config.yaml
text_encoder_drop_path: 0.1
text_encoder_slots_per_expert: 2
optimizer: "soap"
Rows from block 3 of the text encoder of a small contrastive image-text model, named by matrix and row number. Rows with one number within an expert belong to one neuron, the router's apart. Each number is 128 + 24 x the weight over its row's rms, rounded and kept within 0 to 255. All counts start at 0. Numbers have three digits each.
After each expert's rows are labels from the 100 texts, of 14848, where the router gives the expert most weight on average: "tokens" is the input token at the peak. Only what is clearly more common there than usual is listed. The data: rosettes with rotational symmetry. In brackets: how many of the 100.
# router: slot weights (text_encoder.blocks.3.mlp.router.weight, 64x256, trained with AdamW), inputs 128-255
# up: expert up (text_encoder.blocks.3.mlp.up, 32x64x256), inputs 128-255
# down: expert down (text_encoder.blocks.3.mlp.down, 32x256x64, transposed), outputs 128-255

# expert 8
router.16:126178122112152146136133147114132133139175160136128097167132128137165154115117119122128138153145114104156151090128153124075107117115127113161115108069143070136165115102122099121109095147085102124083101131118133161145097116131152139098146119173151167147101123086136131129094151093131100117143124145096131157113119150103111092145136103139136115150087136110114107109103132171157136117096
router.17:089184119084146117109134124107140110121115161108113097150117170091129170142115108146160147152124155099132152129178125138127129112135090113140118111121126116139123112128107149103136092150132113139128110136132116147125133074150115146090146101135126126120128106132127162107113117137089103099157156145088106147136125158127098080102109130135127082156074140123132136082103124129151151115140
up.5:148131153112118124148115156112129123126119132108143163127115127112114089124124158148148120144182146141118107108129150119141167105113129123168112154152147169172139123135135130133133102112161148151114148165136143159141149112112077182124138129098138151108151141175091126114142144178148097147138170074121115080149126144190144111113094128126135115145105121153122107092143098102111140157151
down.5:149122104173099149127159106098108172117129089140104149142093086178131123133111139143094118107153127182174132126153110149076156154113138106091123183133182119096141143165138133110147121080135164173151101142156111160123120105143130147122127097129100158148126157159146114123109102153138093150141106162133106141119088096142121135148127116106148169105130101141070133195132137145156156137129
up.6:132130127159118127172109144130127106137096124121123083158117099180139093109149141158107151171179113112139137118158075150108138067146131118128144099138131136127149144120100117098115111156106122125124095118100160159106118095142155109112109121140128069146150117123118146104115093108102125116134110152121158140086108145143092101118115124121115098110111186138067157129149112120198162149096
down.6:157126114069161097072144176138136131160144137123119145129156127142135158154122110109135116102094183136115079152102139137131139121148140105133127110111134067122099106143155103154121156118183090125136171129207114128105148149135142115124165129188113143157109141132136133125132137174122120134131152144144100066192110174113140128136168106143122142154133115119128108140118175143110099126132
up.7:098111142124117141149100119132100149127085111111156107117106113125139167144122161152111135136127138135107085225150104134127137103134120158131147144070144133115175121164109113113134087157126135122117109146157183109119133123137110151158155159126109100111137130103124107123123150086094120100119139069123127117097146131141137156136164149138154127128141109161114107153148154102172152158144
down.7:145127156095157119079132140119130109116132119070117126124156152114112105144125107168113126124136087114128188118181155114190110149134169145121114115128186175134105121150115074115135100105095126167116153110151140125091079101117137096147163121083126103119133133121134124105163137121153145100112112131176138114123112087118106131139175137088118112111127164135173115119124119137128124133158
up.8:128075130166104117152133142130080157108071128148146168127156129104152145136118140135107118130185147150144097128119164146153125143129115115132113115155133132099150124201142136153162151113189098134142151131107169110118112131113127148103116168125128122150102135132103131107146144109103139176144145110122148160113113147092156169141139130143150143143151130109142139144121148159095171117135
down.8:147124138109101164094088104139148180138127103144153142120112094142138118171103120142147149179134166146120132122124113124092134160096118179133129130162151106142166135124123115097131135159165116108166116164107104156124111119073124137142132111118150136139141098123103125096102125129072126157104112105136129127130102145094129156149132092126150099113123121127132139125101088140072182184160
tokens: "a" (100)

# expert 26
router.52:076119192123113174139160133103111113091134118128142139093135147104140106143131137097145144134127122118133171128160075149104129103138140147129140149131123169125136127100120135104118091102114108135119107121138132137101121110151137106158148084131106117121154120117126147162135114145122133079125146164130091105126138128167154118068120137098132135137100102143135139159127063123165125115156
router.53:077083159137126179124126135094110130094109133089138105116138125153147090111133138096153123155161106131150148138155101145082153106114120121110132129131094148141147143101097151108123088080160108152132103119144133144133126125157129109134138095152103129114111146097153113133155130145093115111131145162131093098125166122097122138099130159158133146145127116122130134153165092088159117094151
up.0:124090135100137130079106109090153163111150156129112143162125133126179117181081146147128119159090161142120133142157094100149125125122088174077131052135126115140117150115122160125104081153152123109116104121131147111129141152095163142156114147143143144069122112124115166115152106154120117072147153155147126151069125128115128128107148154045122130151108159166140103130101118079149171146115
down.0:100134127152137137149105092100116105170131127154146130135138153150134141144107115112150153092148129115197097114136080135133126129098106109112141133129094117165131096173127073130123105191152103100124143139096118145124127098126152126143076114131154121164137115149122068128115133170115148153125113128090106115150144099134145132150149095116137148109115131110136127111157185180130124147146
up.1:144130156164118119099166109123099124115101137114164154107141162150154094110175133126123127151108132144150161114119135085073123116133104150138095148091120109110132166115156161141123080147117123158127120109168108138118101109109118101146122084137160126142152128129143144116142156087131115169123114151109100089111142111117125158100134108114137134123050156095065151113166119106134105122120
down.1:121129108127146143107077159073078182123136099067136106157156093141134109151128122089145128116167127169158142184125116186119138150131146156126133109120092132133098109148092107114143115086101084135150109150132145133113104094144137098151152129158137116130095172121138143135143115130105092089133166126131138139128115121116124133107124146137135100161182112168125155145152133099164127127148
up.2:126147115114146147105112132092148171129174184130140154085127089121147147112108133125141122133084181173134118126173127137119122129110093158095110116129135128146177098134107118134113148117131124128124187113131124138117134142125149128133155168109138149133087119126150136110114098171161114117132134131125146166102156101061089121166104177155128087108128135153088109067139131076130114127113
down.2:108145129157125090178139111085071122166104085126133127151158142114109092172158187168140137144156124123126123108085125161110100112158128109142088146161074128173126114109093114151110089108168114149115071107119150114145122132163126112143136098094133154116123181134123087164165127167119093130123114129162113134121136142143177096125098106133156138158155106141150124123125134124109120121091
up.3:111112139112077144125151164118104165116093150124146132087140173142145129152189172088130138105112145143132117169130121114104129132142126121120129133125123115133114186112160097113104085129123104184096076167159160138142123103146094121147106086145134159154097182113116107110134146141109128124124101138176094104115134127123099133166139110133124177131115112152128134160122136116139094079142
down.3:094125138135109115164132124146065090122163130116109080135128136129126087110137123139124118151132098169136129150146085128081152098096124113121125168116125131129151136106140169132152157164101106135161114105104076129091128115180147109153147127139130118141158119128151122110120140124105208142152185168107148156081099152157116124077136159156106154070118104134101127124153142123140153110158
tokens: "pastel" (100)

# expert 11
router.22:114119135123091134088082118153083104169085106143123123113097118106149156113093152138176158121100124115102138146121135108121162108142109171185153123101083131134165129163123124090146095099149132111125084128159142124096138141148154091134117129113054129151124104144135174125136137107110150128116080119106162129110102136126160090119173131123131131133147129157093099112148110129142122160131
router.23:124130112065111130126083116164100105174127133136149137128122152109114122078127140146151163125111130127147109123152119101131167121132077175130146095125099091120132104131117125113152098137106165119079117110120129140082116114100107091143133111094090102181174095155119167119127135119140133061112095099131159121130106143117133080084135136129139131118094116141115143143104092113135119170123
up.5:115087112125121149094142136131120124168124082122121173135113143145140107154132135139139143144114122148118089110092125161171159095150134143160132163097122110121122099168152133145083110108127174123120109130151132120135146142154144115114124144125116103194134091132108164049111149142146135144163091155129155179109113149102122107127116153121124119146100121169074105107157136111146107120139
down.5:112116110137128128167104117152100122095110137151111152096130112109134125109148140122127125136133146163110134152129144137083097163077140111104095137114139124133141131095164156144184141147097118123133120140135125161141126113121104158144143063128146159090133206156137100175149142118115162135072124137125097126122132129113158162134149140156142101100148134114162136113127109147110132152122
up.6:079110093100119118111124138077148126103132091112104137182086188171136119119151106120127144150112130177155125124082172124068100134123163078131126140108140142079089143141141100113109148138173142151132155082156182168121160079142102147153158143087127128142116123110143152147122120152119138174174127136120142137106112114099135137106153144118120139144122107137120141130100135154125104110137
down.6:140126142138153135116111144167120146182134137154136153097136084115132178144115132123126140079167150115095141139147130169170152126128094163161122133113128091159142133132118163123124151078119178117097090107117123117121100165131127106142130146133148139125128148165135076104115165094147117081065110126098100099117140122158115126155111101149142127071138131150116130107158107154150136143150
up.7:099092128108143144175140131143120109120152094160093123136137087103090137118141141093128129132087117119102121102160126139119085145153139145145100143111108136130158138125161161143141108137161181102136122161160121110152093131165142152119136145138157127072099137138143117138139134131140135120133146093081155151155126173140135127095144146127145109148134120095166117121127132089092168119117
down.7:167157127153137129107065144140123136138097171094134118130120153133155172136087137143112146120184138128127093115102159074137157141139123083120150134106108127137094097113100104128114130131088149169142196146140115153143165099134145144110095121121130069139118124124108103116103124136121146094142111095135096145140124092143103132124088105114118154139111155155109117108121157140190110141075
up.8:139134093086147117123126131085113108121119165128095066120117119118152103090185111121116157164131142094143143156170118141112116113121151120116135091111170117180102162072169152145133173132134158119106150145102126158104114093138154135112093152185111093137123180123161123119089147106159122123169118115126077146077178161117147131119128165154123095121166133171142135160139109137102148140099
down.8:121119129083147144107117167151116110149177174142140126133118120145082155139154157123165117162131076170130118146121142129143132152131158127136149112158145113140156153172139155117188139101104117148148113122127148106112113158168153142143156121126145094137160106167144084132150171153116116167067088124094112132119131126118105119092140125166120158124124097174113126130140147136144123086128
tokens: "pinwheel" (100)

# expert 20
router.40:097112118093100114143095094118086102133113112138116122114144117117109132161113137150167149150078128106161154090131061119150166116141092136134157147138092129127147087141143158096136126148125121126132156134104159147117117123092098112117136090107095122149150080127125131131100118107097119066113078127124130112120143095168108087099080133081110084076132163096086150108110132096117150116148
router.41:108146128112131121126070132112112110118154147180154109122079114147107146144120102170104141127135169136117118123105124134141163115099085091152150130064119173065142135183127108141153140136121120144076124116152133158106159134147113131096132120114101141125128095142148173105142150169102177146088086112160151125097131127132155147092128132104160109120132167125142119117147137114146166126129
up.0:153127099158141132173130099136140119135100121157075120140151105114130150160116080114112141105148107157155187145130134140166123136077141150157091076137128116120127120123132121100156158149089079132120139106106129154159106114128127113132101149126113105118157157154168162123153128142108085110134148123179135125133109135143118180137135185133132127164152106125136141167074114095142123113173
down.0:147164160131157135165117138096093128128134150112141085110133133090078112104161110074149134155089110110138152130103151118165112137165169148118149168135083114107142114147157132060089151141130152157113132084134130084082110128102094122138134091096146139106109140101125133135142117145068117178162159124112093091121133167150110137098102137140121173082105094131117126104075099111111129131154
up.1:149130128196168127129123170115115150140121113123133057165097148120144106137112133129120157075125144111110153121132087127118095113106136170149154151154138188147124114098150141125065111152128144130119129140104132110138145134111146109158131155142084111146116168110077145155140126094132107102135168128153119154096179083150098151139096139099116121179111089150170120120118110099126153157154
down.1:140153118110133130189128148120102160152130139137130110088156113100140113112120147128109100187132101103142134119116112140114152170132111138134080134149126059087082117158117170129165134077158129062135149120117086178159109120146129100097081134098162149103115083135150156131161136146136145157143113135106113124139100153137125123154130109143176119110156145111112125166120128145123151154143
up.2:126076157153112150163141173133119154168130104151107111138137106120117134137125126177129078107137124103156100137149120130139153131150153118114128130170175115115145119126117132120133129105151125123142063108150105088139143110114117102119134162124120156125107135129096078075107081112151124148145131115128108128121101130129096089123107127160105116150127144181122093096157067127106153133122
down.2:129128167100086122106146121128140140136108136126116107155096152111166148165099101143124189147182131149111136187138120128132150123157103113110146137152140157146123131106141133126123083110112096153159113075155137108120137104143137167124146099122135130145131143117089079121138140109124143157130141141156104177091171126124121161151132123146127119130095123142149161138117106076092129142167
up.3:125099159103162110097141140134150122106131115128145132154107075131162137123151109126140105191186146114097145102096105139139143120143131112119115127131140138144150133120092170157161127094140108080131099127113149099148120100149095150128109101147157124120089104127126104109123144130138141157099132135075096103104118111123141144124101153106150157091112141106132144157135116111128146140110
down.3:103135125162129112132134102154106151134100155117081144144149160114110125141145109127114062143155095105134110150152145105112106145132140121110134126134100157130158113164156106104119129134089138151118171114125118154086111119100160139149170171113092116108161128146153162090153065117139145120116148155102119138113141125125110129111150109091110097149106101128131122131142157138121127106126
tokens: "ten" (44); "eight" (28); "nine" (28)

# expert 6
router.12:115094104105108106125096095125115143138137101154132161091113080076083117173141137125122154136113153124123109127105118109121173168085107168160168122165147093151128102106127148139171156146157132173155118127124164148089142139098113138102164143089100170117082133132153131122106113151151138133088125111135116156154104108130132132099139155103141099149114167134147134123117092147111137116157
router.13:136161147124099117129122102105131120126081138094144089113131125111095160113109156103113128138082155119154156167170148107134103127106110150084085124119143116151105111118128129125103145123125125157172120165159141103132155125104149103146131115082102098111146154155185122085147136114102092160124090066103110114144099131166129129158130135111128078141137094151144111110118166142126125124140
up.5:138135123132080107150119149121121112165134124096164159150109131099169169133101126173119136173147139105139160121108130123132104120051159135169103142100101178173180142162160073121137090145160137164136131094164122140116097168179101121164094108117090125139114144128126142143100141166144147145114148087108163114102132097119151089169132132140130124108149106128089156125146142127171121130125
down.5:157147106146110137085151105133109170106138145124155106127114132121108073132094128089154086095134150146110101112120171132149146137185122134110130189124149135120085096134133164129119108079146158086119137113105137120119144099106142132117103139135135105105107144142178148130175106100129182102138106145148140153128072168147162172077114141123109129143101145126145132121079173141141122128137
up.6:123146143121115120140167158155127151111128186112109104149130090134141132145116134135112167112138114189166114108172141149090104106110144119138135108109132121085161145143103143130152104107133130114143112111126185117183100125120107092174087112129141159116150082093134155149158126142100104153111151131094101114170143156148154151107117126121131100088132121146106141083147116085156122161090
down.6:103105113136110125145132104131090107146115147125108083142110126152077095118123115131112089099152129125140171140137157116114169093162177139104074120158131159110128141111097148125114154101135159147142098111125140101145091112121179145139164126097123193159128119174125161107112153102089168137109134119158125144131105148146106119155098097180143130129087092153134124147121112086151150113116
up.7:088121154138146115164149110120109162137128118155165132143154168163148129126161143129133097122163102131173090094094146120131135142122097073128090087098130173111146123070144088119143123140133090111106115089121157123096133107143141132160106135117061116082094128113094126142149128130127172109166110110151121129106145138109121108122109112118130110140154109118080132143104131137142148123139
down.7:127097099150089124123128111165100128144148086127127127096127110089135087113077103106113151135156127133067124123130089184149104145153127154131132174145148135149150135103131120139113161128108109116156140106180133138105150147167122122132104132125142106119137131124136127103072144104142103144093162162126114171140119090155149117141185135186127139148160140113111162118110109145131151146166
up.8:130110127136116144188144140123100110091165149085085095144152136140165120129099111135125126127164156133084176134083102175116135148117123099121142124109102181118160108148094144148099087106123091132136115167119144075082128120122144144114144084123177138129121132131070120105108139156114178113158148106121110092099133123089150124118124134172147148152125097168123101127097126092130120149126
down.8:114147113123160155105133139150118086131133107128113145136116130117125113143156126154106147175113149132117094083135097153101130140117092103153098109140159150149157085119133096161132098132119133107189136135139127113128105118091098108097163142170149139116114159096104126132134207109111125104110132132127175149125148140147117116137095140153172113142138141141120129164146149095158107139126
tokens: "rosette" (100)

# expert 19
router.38:100131143108136093107101111123150129128107134162130112127119113095128102133094153137165150120100133117107131104147086142184095133153129141159170095163105144102156106092121144152181108157126129103125132116072137161108102168134135113132132077103141110095171113108070140177104103120151133073122079101105148153145121145119158082089094147101161099163068132117135114113092112114118134125138
router.39:098115104108144119137111106148125119169107120132163119127131140125113102121104115142165129126108126092133137133140089103152137136130127189171143120140087145102147117108120155094155081130102137136132123120122124175133140102142094110125113091102088122154186099117087121148079056126092176129147123106114121136134115102148116087092116119120147132111118158144089140112128123136104112135150
up.0:117178087118077119130112096170098111150134144151144159137147132188079100136128082146093174096097144186127092121111104108150128117135129116150107098081174113152125169165140120132132140093130121090140116168145127154158153117110078150112144137195081133111126081139157149120117111080128148138140096151123126135075123115113140143109150097139098101140146163135104106090111126101097152120108
down.0:151111093109129101131141145106134134130143126118087127158091121122182164129123124124154109134092167134136104167208125108117156109131146143143086133129111142143131086090083135164097132170174129161187109142126187101130122173118145129117141123114149126052105140103138130092160177125130138133130111140097109165158159129150149107124122105131143162128098107149075120126154142122133098113142
up.1:139129151122122117127117108107178074144155124127112107175148134176112131093081084187137112105143114130160122128164134134143145137132065142146139141147160161103135114110171135190138122122121160105151155109137136099118169125123149162087076168120143094081147118087147144132117173100121125110124125095107125131088119160147161143112130105128104113136180129140099119151150120103114132147086
down.1:120105117143092140153130133113109148142163121134128134080102120093161166149169174134132156146095142188100108140095159090169105135083179111159130109155128117145108164151129130095105154132146114101151133094147097165148107143137133119176168080144115128126138140170100129140138100140143082156141122158151096118138119094101093131172131136135113125121141167156132203110137145125120122107110
up.2:162106102132168131121121123087121134132116159138124113159097131150117111117112146112122116153145118146111160097139123177140124113075153116115159129130124147120102156132105181142148093150108112118100096124130144134123129164138116082138144141114200102120134105120072140173125119141106124124116109053153114165103185103142125101052103157128144154114088093097128083124083164101140109129141
down.2:085126165120147104100147149113095120119158128149138114134176125093181097144113136137117143091122115090102163115136117094148122152070117126148166110135112123131110099118094107114138132140111122112137128113078133127114157107145143118129111079123126094096163092118090169140103149101146160130099123146103113084173154131143142150110124131106119077112124122106160128139129114143097130106093
up.3:116100144167173116122122166076113146128138157128138146140161122115103115149132137124135144096134129114118161123128170120131136141094105140081107080158118150132119124119110168152128172160119092111114129138121119122141127101133144112163111130142139134112164100117095139146165156167119116145133109110162125120155106135122166109089128157111116092151133096105177104129081102117155130132070
down.3:111122154154120145085148110141166153127110093134094091135133091135154119147097142126117157128124145126116134072182096137125110134079127148145159113136119143119133086137121175120154130158105144133145128089010195126107148168134144154135125107060168109114116137144102157162131132110110160117108125143136139098125119152155142136120118122104171110159126118116134157136139122145144127109135
tokens: "vivid" (100)

# expert 29
router.58:116160136119100117163117123162096131128118124146105115100130087118119126118103120108132138145118140086134146178132095163162133135116155139151132138159172068178140142157135114102133118150137130127164105138116119144117108121144120081122113191168121144120166123153141138129125072113101172132145138116172124142156125131162137102174136167140130134134187107142145107142135128155088115137134
router.59:145152121109121114148116128112086159138126110122097095086087103124118129111121102090140122148097155130106168166153143151137134155111096115133100130152161071143093139149186142100136091124118117135104142182140132154113123148139113138134105142126103117112149131156149093118094125142139113146163135179150123163162148160134148123116130147151153093127178159130138095127151113140130103124112
up.5:124082120105168129130137102127092111143107135133158141114124097137113113132125141143055130128104106131122169098102129144132113076125155125115093130116111142129178141118093163132130142161111143112138139083112098120106127144148150124127097079133162127153146122123120157187092101136137116082129135157086107110122122107155157133122172146134112119145118088126120119118160154088149101091146
down.5:096152163130134080120130160121147136168110122136128121120147105141154100100112100109168111132127092128105154119162114135154125163113108153097089133098149064131123133120161135146136105121118126155138180171144140145118115137072089111141113153104125137103133142157177154085176138107107135179132118143137110141155110132141110137134096124139129161106138117124139090130117125129155134144165
up.6:113138125197175082083158144142122103150148123163115098134150205144123171145131099145151103147120135107149123124150145130167112136080136151118097136170068158148156141155118123128113099122115130107097064142116133109125123119127149148141107138133149145119131101158148115129114112142109171084124137109174124179123143132118160142131134124122112139128120160122122129117147130116127107151141
down.6:156126140097124096133141120116132135140110127159110148118095116156140150159123124189118118114161151139150144134130132109131149122106108135138126110100094144108134128143096166123112116104121155139115142128082101138133119134143117172094097184120131107118118082120094165148152096069163170078109138160132127106089106086084154092129119105137118159121129170151128130104085085099094107120113
up.7:206168067167122136149126178158112160139158136135131175187108140160114149133107123168132147140141116120146124188142153139125076151126144139125147153136149125147185135082135148097087119127096094158140104139092109176128130095092128141110146137130134158109101122139163097111136111159089149146114120114133141101121105131115129128131129168110127099067151150118115094146123149177104099114071
down.7:115095113105106121132121118122131135113140109167116118141164138140113125150140090089098142140131149132125129110131123152152150125124139093119114125129136103107118140169139116090164127161166163083116121135136174076157147154141160121136113145111161141073125108172153132144188154121140147165137126089131125101166147097102152116136158052177110156140145119122161094103125150149143165121169
up.8:121100100190138097111132125125094151161116077118143132111132098139124107152098148115137159152108089154146129132118179194127092141088110117111091124135114185072146115115155127086070112146104095156128104142114142131112086110110140119112148125142136150128116139107097142136131121087116129111115117145142114123122128152068148127154149117143161148090134129116153107105126086149085124137090
down.8:127121142191107140137137103115154140135107144129135153183109124173087104145116159121140144129123091123141144085104162112119148074088104110117086116103106117100122123156140147109099108088076106153139166153095107159132125148116135120145105195129183125134140150128129144151122103115128104109136143142088119109135117134150143151117128079093160081104148134130141114091118109179104142138134
tokens: "a" (51); "five" (49)

# expert 12
router.24:135133145123115137138137131065093138130113106113152131137113125126071155120117132185160151158105115153127142107159067123168102125128118115118104097168114107148131133131126146153110103108129137147161126160122090150112170164130133097091094135131119097136137119087110143146111082133124118118147090101100115142168108119158109087106111132110122097118124145122082158132104090103122104145141
router.25:096105132144151143148135127117129087138139137110153103118120144127138127137152119165134143132112093100127142130156076107170128147151114164118099106153130112145141142141085134119125098124098143154147145135121102130062150132130121122130143120117105093081137120155093130166104085147113145093091096102151091120157097120166117062111117174117139091112081162104095130111090074109130147147150
up.0:138124124106165154110110134144135086121138140140125180128139144112101098130135135141129119133121125109141128149092136131134124132114127117127073148144125141130107146132165103147108191087161112166116151150183110114137135099110127130119117174150138140130115139138141126113137148130132134127130110125150142155134144141085096117115170101151131156155094130115137172119113123127124127128146
down.0:139165113123140067118151109128134140092109107135142111192104162145148114114115117141100151116120130121110114136122070102162155102145148150127127131095115139107189131140149147138144109160131152110173096102139113131110091100109120133143152073102084114147117118109127124137092118115123119118111060117107156147127115088123122139108139108123118112083113124132112181104156132096071138146112
up.1:168138096118086119118114134156061096125141128089142163098124111096144132176133148075189111161097094114156069100165117140079140124122141150146111121089133138152072145095104089141072146107110157106125111161162106126140118180117125090107138149150084156164120134159144125107133137121109146142129106133119131115138124093105108138098114164111130136104099158103124130113115096133133134147162
down.1:102110131150176143119123124134138166143107086149113116114126150156118130100148084150102096114142147106140118091048149104131148107130120110100133133127153130114146103176128126115201081142162128140132084100119133150092169097142132108126134147143112081137108139112160140116125126140132092114159160127101118181137111131085134139170126127141121107140129127178143100114113140112141123150081
up.2:122149146118116110111067137137142165133181147126162165149120156124166119141129150124104160163151142151134106102100151137120122147124116130167151079166128112153136132105128144125130131126132081080111137139114163121127097156121088110146099168150101093117143146117102107141134152162099079136161117152125093077122142155099088113105129137161135112167169155134145108130089135080149157137090
down.2:123126120098155117117118139140135139107100127142155121122128107140139115116134070150142136120127122088147160109173182142125127129156150132128127154159112100127118152105151126132142127162127144130147121129128091102156119114098124112127141126122130107114134075181120129152134163114154139097134089152160165169145126124126114147180098135142129112173110200147135091122134197127098158134126
up.3:131080081143130069105163105128143136122152114135135068160126150107156113156103138171129090119120110096143104114134110105133126134115136129122116145098117152175138116099198125133113139130102112119131137105133167140136136116100142161115150142126123145093086144138149166132168115069111106083127160132074133162131139158103106148126159125148115108088127142098111136138130145135129105142107
down.3:152179110105117166110135162102136133115093088166124178110104162125148111138146129119118113134137141139136166140155132129115092094096146138156098114159099095138107160101086169148136126127129141134143120173121107106116167125064093124116108172159108111125174114165141108110076138128128152171156131115121104106154127143148154105135128111163097180124141078085130137129125104144091138122131
tokens: "dark" (100)

# expert 1
router.2:097136125123142129125116118128121112106133157128126141122092142101146127104145126134152136112105105136153096093187138119151123120142141137120145142134157107155146116127130126106150103160130162108135118140158087119106118106108090098125113126093093087157154107107094083127083114109082102096142085142131126140132144148163073062106117139065139114126079160151051142116166095125145161152134
router.3:111171109138132112145083129151116106153130128117128115116127089085123131104119145109132102140100092090120149100116112129138169146137085161174125110152148099115117095113132152112157100135143139162129100127141112157106147101117125099116122112081077110141157107119119150107090096107124135103139092093106127117149120153142086072107095134097112100126107141165111113104096106097084125155137
up.0:118127139122128135154180160153145131127146114137163118134108114153107152118169101126121165121123121154087117161125125121155151122100131108127124130103128134091112140128145121154148137107154125155157140144126133150085110141134139093103127139124170111065139155116146143093068113154135108150138109067100136109169126118093104139147114163121099083146093139145107150142130114135077111072113
down.0:121120145106099073154164139111169161127109137137119085147134150132107129104114099128131142129164174148119128131097096165131152114121126166117149147115114132185160137126148127139076071132131123146103127159121157142137109114137130127122133120141101163099157122137105156114133098129137118133188147136147120148118141166163133102121117105187153145174141123101175081125108123107147115112127
up.1:128147120165131131140125132143118137150118151150149171108124147112119143135128137142106142152072117123142131116128166126140132135132114132144110108139097154084160104109107120107143121110103064145130095118091110115147118081112107111165091157122146153088149162128093121098133192092099113173136107157086146116177089145136100109146129120159131126143101087136115108103141103164088144147114
down.1:122109096120131097108124097123142130094115127105126090146100095107093140145169099121124115075142141149077136145155116129111181131105155114097133072103129128120116102150139123124131153097148191130123152150115121124088168114120163163116113116114101070130132127142125150126082140132170129108129129151111154125104157120146111125110120131156056140125145116117114159154128108128142128160145
up.2:102168091091100141143146097118129124132129121156135163106117139136131110173115125153101128106098128155113128135129132105147088112165132068200125091125109089124159138132130099125116182131075132118149108138118126151114163112158122120109138106084148137109122113142130128110109128101149120134140162132137148119107143112149118153125146112132171115130116161135117105080113154127166092136100
down.2:137099111112123134110074125156117162115179164092086127164135147134106131147109171132164201126115100162158129110134115135107151126092154148117096131122144118084128110178139109097133099126153153140145129148119157152172120109136185150137121097156134107139102117162084151148136083136111143106122134104094120149128115104113157123075168128151108157150144129138156145128183119135109158160135
up.3:098117154143098121135120140119104156117125163102150151104088134140099097133118102164182116125139149115142167189134143128131142147155105146128171157165127107149139126175126143109084101116111153172167108119152135128128132135117162106173129133137148104132159172131142068136100144123172147128132116153104143153154157126122139103086101145112133133146100102172101162160123132131117113176106
down.3:111166160089123128157107154145154107149088158127115113142145150078114200145101119096112160143111141095117108106115096120105121116082121121112173126119099141153101128125177128119126142145112128161110131139141091145179109126138100152143148107135104155122165109141159129089093112153118129146165111107162134114062109164138145142114105124090124080119116140121138091091143092100141114112167
tokens: "grey" (100)